python train.py --model="sound classifier" --dataset="short pieces for a synthesised band: melody, chords, bass and drums" --train_examples=26041 --time_shift_ms=50 --n_mels=64 --hop_length=160 --input="log_mel" --spec_augment=true --win_length=512 --targets=["tempo"] --num_classes=10 --arch="quartznet" --norm="batchnorm" --hidden_act="relu" --depths=[3, 3, 9, 3] --kernel_size=25 --stem="single" --widths=[96, 144, 208, 320] --label_smoothing=0.2 --loss="cross_entropy" --head_dropout=0.1 --init="lecun_normal" --residual_init="none" --optimizer="adamw" --learning_rate=0.0015 --beta1=0.9 --beta2=0.95 --eps=1e-08 --max_grad_norm=1.0 --cautious_weight_decay=true --ema_decay=0.995 --max_steps=8800 --batch_size=384 --epochs=129.8 --lr_schedule="cosine" --final_lr_fraction=0.1 --warmup_steps=440 --weight_decay=0.2
Rows from block 12, named by matrix and row number. Rows with one number belong to one channel. Each number is 500 + 40 x the weight over its row's rms, rounded and kept within 0 to 999. All counts start at 0. Numbers have three digits each. After the name is the row's rms in percent of the matrix's.
# convs1: first pointwise conv (model.blocks.12.convs.1.weight, 208x208x1), inputs 104-207
# convs3: second pointwise conv (model.blocks.12.convs.3.weight, 208x208x1, transposed), outputs 104-207
convs1.42 106:518519581507485529536516583508538468518477470514487505473499489467510455539550442421574528495394459580429486541451541481580500527552454462466541484488409441556533412488551590406498427475497493480507551500459522465516496465559433512462438455469500509474482509455541511537488459515474471570513528429476490547542546
convs3.42 084:507546539439496470438544567488547533467474509546410423476449463539459476532503552524526514526462550532528520566506536543485523494493554520513456487480504463502539532473508448529507520526475473530499545378454503505435490549528532469509527459470579519567480531502501541509471583513469490508545506541479592448496528
convs1.43 097:500523521488514525433402519536552425537489494545538489463564540488452420458440527471457472561498487521498488480475468506476490461496538499515538498540512453476499540525484507525571457493440498509467492470466657466470531550590468449552428480451510485469492486512560529484483560499541489520516508506390483465533512
convs3.43 118:475451509488545548607542532547521472491555446559465547507485513484521538634524462510568643507455438528522448553514533560493565536496526549422480475541491487591509549561514529530583516483524539521474529496486515514439500504528490522448600507539512493538500523518502451530497478513493575457546538501462595498582514
convs1.44 102:547593436575488532491485500479506496426524528565469485507491482600500542459508519489523467491506517526558506437434510517460437539492490506529450507483457438541470478556510489497469495546466487486522521466507522501561482471560471451508517507481518472545479489537532494617494497515523448449456490509461486507498512
convs3.44 098:470450494487524501519549496493489460466537497573415563412506470504553442526561460499528549516533527529548372450520504488527479490513505510474508517473605491517522542456471567513516554494527454500538514554516480548497528522492544507492494430561499477479475396478467480535596447509555545514539494512544513467611437
convs1.45 101:562548506489473510551523491449460486461445532520461522481479478460534531512452571524573544443430489453501492568499540464489515532503401466549488503443526496483539581525480493479423454532543540490481462514506487492502482473510489471501521448486506470548529478571462445479528583487505596511532484531515576520496538
convs3.45 086:503424455535472502552504498528543465510476529491517521519564431484541505533500461500516533536539489439512500498494424468567477495482502494550551456540497428556440475499549469489488504511516458458459511542482503465475496501411458407493470480505519493384540424446561501498468476523545538542461479561470497544540541
convs1.46 103:496565583499568505551498437503484472449528471487508550505490501467513509545528516507432549458552453428513566511465505492491546481560487549490495441566424495428486475483478394497452492568546526488517537589472449498522498493521491498460540547514530506527571495497488488494441508512522558546487446463505523458606475
convs3.46 083:464530509513560526492490540519468507518515544417470463443465518507497545486579457456552559439521516479492502409522468463484506510500422410491428492488461493433494471552481515515434591512512496506488520428459508550532489507458481525451493491498507512404336529491494491514429528410466555546433489422508398489468488
convs1.47 101:558624457576484470511469466522513486529487552469510555423477507516447522393540588495507473523473510514486483525510454480506560528495524472497498479536476470592438515472546458480483463475495506493492475500555515512501548502517451526533444418480451546536501535578547437495478467491478482529489429492536496583512516
convs3.47 105:507520505472503518575503526451499464470524495439485521546510485569455562509544502501505538487525493510471507585477492508537528503500495614508500481582516457480453495490454437559436530494515546486505474498533513461458555457488527482532470464523530538501377487475476555528432432458487468534472478554453440536427538
convs1.48 103:446526516482469430526512451484526553562544484503523432424477544514468436551487454475450488517474572491521443511459507486493515593512485478546546469511468471512481468540553476552448561508560494477545514528496563513472480515567451505440497456503506543498485544535524595522429540455550501579511511524473535553484455
convs3.48 100:484458504548515448526501566519461493553575544502500408407498537564500604513595529501485499479541571497465521431540490454490511492530553542478502467518502475474451459503523499445489439553454464536578544473573455498473522499459550457510493465449541540469548512561497485477513527500542403542544556584488461477417544
convs1.49 097:481529515467500480516477546483469494454471511456495519524472453499576506463515476502479507566430509518534513455453518515445501578504383452489521514505513421478486483424480489531425534539572594515466415447434477525466531542532563518481483560527482503465456481555520474564498410404496530499524532483519598527545520
convs3.49 096:488466440506505480519503465489469501527539462560533495550398484486520454495501625511542474427495490509502487491580433526527572544550557524467476505511514507483570505562510456547491466521536519486498464463520521453523462478418432449459452558533484483460504534511451517516496507464548523549538412438482528443479577
convs1.50 103:509466482528565460532469492438498501477508551487485546527499481535478493527480499499491515490507388506553518500476509442462530460446485523589555429467479481457536487568517454517429502462427483501513394511477436524477536572459463543446428486515509546469534421525514518436540459460496538509520473524473498474415473
convs3.50 087:445542429493504535557496520540492505574513567486521468513550500517497540491526452534559410464469526548515487526526464585453507568453577502526552500447571515502535418378475485460478574532467572392442492526487457481506495490473530445492484533502517467540550410563494519460390471493511501459480468561534517606456468
convs1.51 099:491549516543535612438558488510511543519471515508512449529576484473418435551474501494541489526492482513448492483450457523498479509514555461534483513485483504515535553431532496472555581467498468505401422478490569512542457485529505517542377505469527506555539478496498472510513484497440526497450477427464487469503544
convs3.51 099:503557544563552594542464507461529450544519495437492508517519541538526482480488453508465512560492441467546494490478511534484455419506440465509494526479554559431470467497467494481485526381455513516514494482463506486530534513524435428480453507424469475549517548575513502519535450503505504419464567487471454497479523
convs1.52 100:528473417533494499525476420465461471516519407450427519482470393439534523523522490482490492524547496553526511551476473493475534498530494489631539503502520560558501488445525470477533595517513333468515471458510494532555460529499474518478504571456527522495496499489504458511461493476501504494448479574436539468400430
convs3.52 100:568451489432474514519562517514503495518474465542527435506576486563552551547537459496519486446563544505499425497475561481507510498472542517524449493467541472470448610561474535513506528537506498484544558473401518467547619503498425505484498451596501466524473504429467517545564467519536495496474512436478501477551486
convs1.53 100:464516440508566510508473508499489476549489520470458544500456474479424511363483547478480477488551449473520552492419488515537534487545496486513498511454553581524488576382417450561524505430479453515495506507426474521505450450490534526493487512546569549514530460497488551479435539474491497478456455541499515505465554
convs3.53 100:539465391530507524441478418526505508524558509495562488479480450478437570534542585543494480499455596549535547489536517505453549588428550555462517475499482524446495528471524454475478520505471493460510464491571523506509490460504526509453535528456499487536478531506508595438464516490537505516533509462489452488488541
convs1.54 103:452510519536588478470540462561511493500512541537589532412503512525537488500595520510498499550536512563546549550515564518571499594572534532476562513519515543504432587441501516510529530464504474559386474523474513523492521549477429516490506525497526539506553429472546509497488532497480517465569550545489548511542447
convs3.54 091:517431507478524476503496486570528507457480554527465452459549501534527507492477455513534522451455524511500409579451542459496541398461494567495532525486493492501488480527427519493493557449502481474528516510429495500442423550473431520464548505450539451505486476545565444579509480502489517486448484550511550488488512
convs1.55 102:478498503543525501497512483544547441513520474528465551498555500530471505528530445470514445552469513522450497433455537526483408521468591486439501472475489506519509481440429619491542458502482469546479437472528489454540603529506508601482465505526478445516510513451529490498572445471509500496452531414444438529462544
convs3.55 097:483508504520488545540454415488535399538485479491521540548532582481470474482471465460490471461497494487460463505466486419517479513542459453494420429536559430466518444516473495495455555477530534499465485526538450537524478510450522475558456433467445489439501459455510556535562489486592493478437518527495449509534459
convs1.56 100:547538491518454482562484481478577478469492482494535420484541491521603492459498538529558504474495487522448494440449538482523516485522415435417508473504470459423418493529506472453453423496505620485506512507517392504488468484529511510522479472490513475517545507535480452467507489533501540458555494516531494465496464
convs3.56 094:521470478486460456443547451522500528478544493438457491468420540402502457447472631444478513584419490427488478510504523476492487439532508498469451450467430503412459483475544467527492485463461445504515465551499459489532556444520496506498461538472473427527578566559512480500515495524520411513541494563426536469540485
convs1.57 099:569537523577462493474434500529545459513454587524503493541521516545507481405553465446454454531444527544438455505606487514521511567461427481501503488494540465514487485550464484407489503529463513498556504434513523485489521458530492465511495561473474461487499519497515491485558453476546530555495573504479508526513515
convs3.57 101:456587477524547429484539499464504518564447519487558450523478509492523498417555486530479434532529498566499575450521471481439568601563486521470548508504508513505541454502480500422510470541484511507541541421542487482416514482501498531518425516470485568456504526470459512462428501472455452497508481461547474493444517
convs1.58 097:490504570523425551515500545502559436543454552510504607465551483570456522507501518427482479479408506502561491544440503480496534547494443495480507447446517547569547461544598460484442481506543496518529511504544556484481506481543519471461475465491500464454495416483510510537497487455510515531482494496554487576503522
convs3.58 101:556517471495470489407551547526582398528516536594471586516471480564478556503505511567594507483539534489491524461536485518483515613433537511511519517447554475463581474488436468449505484529589470518533481456462510499454518502564514475475483527476540480515419506450502515578461544554451481535446538490529542451451437
convs1.59 103:498475477448528481420462548466469462556553488469519561521517475426500490465555542487587482504527550560501536470467527502430595500419490440457559536532493455492423477539447499429516472459524546535494500534555534467473471479441491457451434525507419526491483505472486522469404495505479497566449516543493450475508478
convs3.59 104:510394528470489470488527494529484471455503509467520407440473532598425486543498554465520511494517478476540503480506534474490536484520469437445396480435460528514510504474495514485506503533493508528451508491453554518502563548505511478520473506493581461514427544533519508431406576502502562562486466494485475464440503
convs1.60 098:526528504465485596519473484528570447593525495552486511536517542541508519552481484496498633528498504474509491554429524497432445440437516489495470465534475553520558533446455534524582514495504504535519513510467509510524457431543596528470521516483598551549480527421464450504515471504487505484479476568531547499581507
convs3.60 098:488494478539499501495453531519524493515454487497455400589523560491510532535477445477519421521525509388514605518542447483460413464510499520570537541585507527511443440487522522509481499494462485383453487480503544458535489439505488444517527482470470455522487486525465406507484533458468520539417462460532515502459487
convs1.61 102:490511512408478541502446497430514479544541483559519538440562613486531464474454486461565516521515528473471504519489495457522593502524436521433539522478479447501472447510485459528470447509518624561568572516483450491547527477581546468579433460541482462501489487497536457511502501488535514485519470547479449492585509
convs3.61 096:602466516473504472508473557501517396528572531539467487534516501534475528529464559537557457513511587443490492548440488478529444505538522582486521504528473556485493443524544505532489473459538552517574472491514481447419520498488471481500573565547475470461458460536538544478505481525497548466534550525508473490481470
convs1.62 097:487533511424507411506615488528516523509508445514522515451554493485534539497538487506494514519550484434559537462525543513488519438525467573532538512476533472454500500430467490542588488486551504491517480468468555418506465498480519526451513529491515464555513522488512511483505492469511461533517473444567572537418513
convs3.62 101:522489471529467530504456463496532623548505502479509502530546487504526510549484395536444519503467501458510486503538537457474497459436495492526508452500514516552460572423468466463447480500419454447511498491484507519461444527447503498513552457475480466540475454518553397496510501484500540492478462574537499523459552
convs1.63 104:575488527498550449453522529555424476408428526444517489526486495471497503445444493477540541581536448525527486472542449495513485489500468420471500463537473520508512556474515434540492490464520470554493453539435520512542453448520546529450533513475508523508500500499529521498526547523433524518526577459509509493549544
convs3.63 102:500496404470541536523516494513505465476542472502496561498423558469522514519484530505521453523512501549528520537517470492509490565493531492486462441517459506505548430492503531481500532511454446488518464495543520574514514518553529467455503464486511522500564521514528559468555520453551494485540478492513501487549510
convs1.64 101:472484503493535535475441471468514471504496551512524444465585515514514452538515520477495541570477527452519478538385477504482590429464507496498449512539438497515441519451537448496532511532508498521495543487523530515567473572422508565508492467495483571433510505529498530553495460486524480445452476515447553505543490
convs3.64 087:515423509516469500559417460537500456473572422537565504512489460480511470537470522542591474493466465502528560488513519484493549455494505529514469485519479483477455508593482520547478450495528480528450519520428482500485518569504493448484537441517512521490435479506425438475545497502474541444585496517477472430541462
convs1.65 094:531473504502495490490475564469511458486438466450479523545444476503515547458535518464489577467517488497550460467541577527465357518433498542491522498554515526443468477529529464552541497491478470512499498520436506563547495417548505422510456542482447500481553470530498465568489456493476484474472434530570547365492513
convs3.65 097:501511444491501463549499483512519502480442466527433448520432542469502493533471472516525449530496498534521526516523483535512509436461526514486488521494558486511532448478428469493501390494515482457501457505511474312493571521487454465417553512534472505570556543493412517554478501470493492490462469478482403382535529
convs1.66 103:526567477396475579564454476532434500491431537499528430564517507489558398493470503453583483458484516602541456531491499473522573524532531465518434537534460457492436468516521497452490497510485454527513511502465541534454521468492463542486530605468533510444534526461533510487501504503505528426509539516544506502461525
convs3.66 096:555525429578522442505498423469532519467485490495479423565489519511477520514514491489471492420534488491568464502451506464457459464483482577512498507549499519478514531460498550460461547505500507504497511463515509556483497517434552487519515523486492484460502528554553533440475507458535497511519465479516413559459512
convs1.67 100:458465528518483548552495546534403529483492511490524514504523503525482487538577544540527533517552475474498495545489491569513563489543431471570490473548548462432468530434496492581507536536510414538496524564530535472557495444474485556481487530501611487470416523538500504513495516493454519471501471537600532519480458
convs3.67 095:469506419547517518489501488477533541544619565490451517532532556539508498483458587500455546512568493592565447504518460440498500517590523502522502530452532493513537555484546519465456503548480467421512538535494488535509502504497542519447499519520515587514477524534558588495463519558493454507493486544507499480535603
convs1.68 097:509494507525517494469495573457463529534562453551477609527467498452590463538575464461516582564542492507493515572486467473457544508495495461540518543553498451475529428496563548474485574535528445469538470474512511555480487524441489529527542529513432533555489466542523507534475505472499483490504534542511518518517504
convs3.68 089:477501465486524481482412507470470419469489465522538467487586449497399520534488411480509498554484435448488553520459512508462487584459453485542428546482503534526434536543435455528445553521463448467471478505431377506549500508493559477497486472482501513494561471498480505498443581524507501499479494446414547505442456
convs1.69 098:502478445506480463491567490454483511465472506519524511489555513494461528467505463534537465439459518499460488486461516518576527542511433531561571505535473509446526437468549550521572521539451587506525420491519499438535466505572484441480558555420496527501488497522486517551522444406591575493507477584585506520502513
convs3.69 087:520454552505478444523510392497411496573480517436544480464458501471500475492464459414472470558514497530509511579597525545451539512483524544483493427490486461501490492467497471522565568494420498506454539500523556440455382459499479490466499497477507496494489397517564443500464483464455497490519472597507532585490516
convs1.70 099:525503499492469525452499495585546475453394485480472503547514586517505511490508513463495507507541464512484486573523505504503500539485492472554516517492579499447523490484504571514534510485496471479512532562593511438538490475467513417444477535354444527510517470511477513521469493459533507495507478404563486497449589
convs3.70 095:437459523521496551492455528549519486531507524423508549481421542461479457496504434453483490478531467482475543450515417436450506559440463466455501512468454526537480450496560554479471435501499509453453503430539439469463524409408480467473485511425485465430494438502499518516516483479497480518563468543520478527482540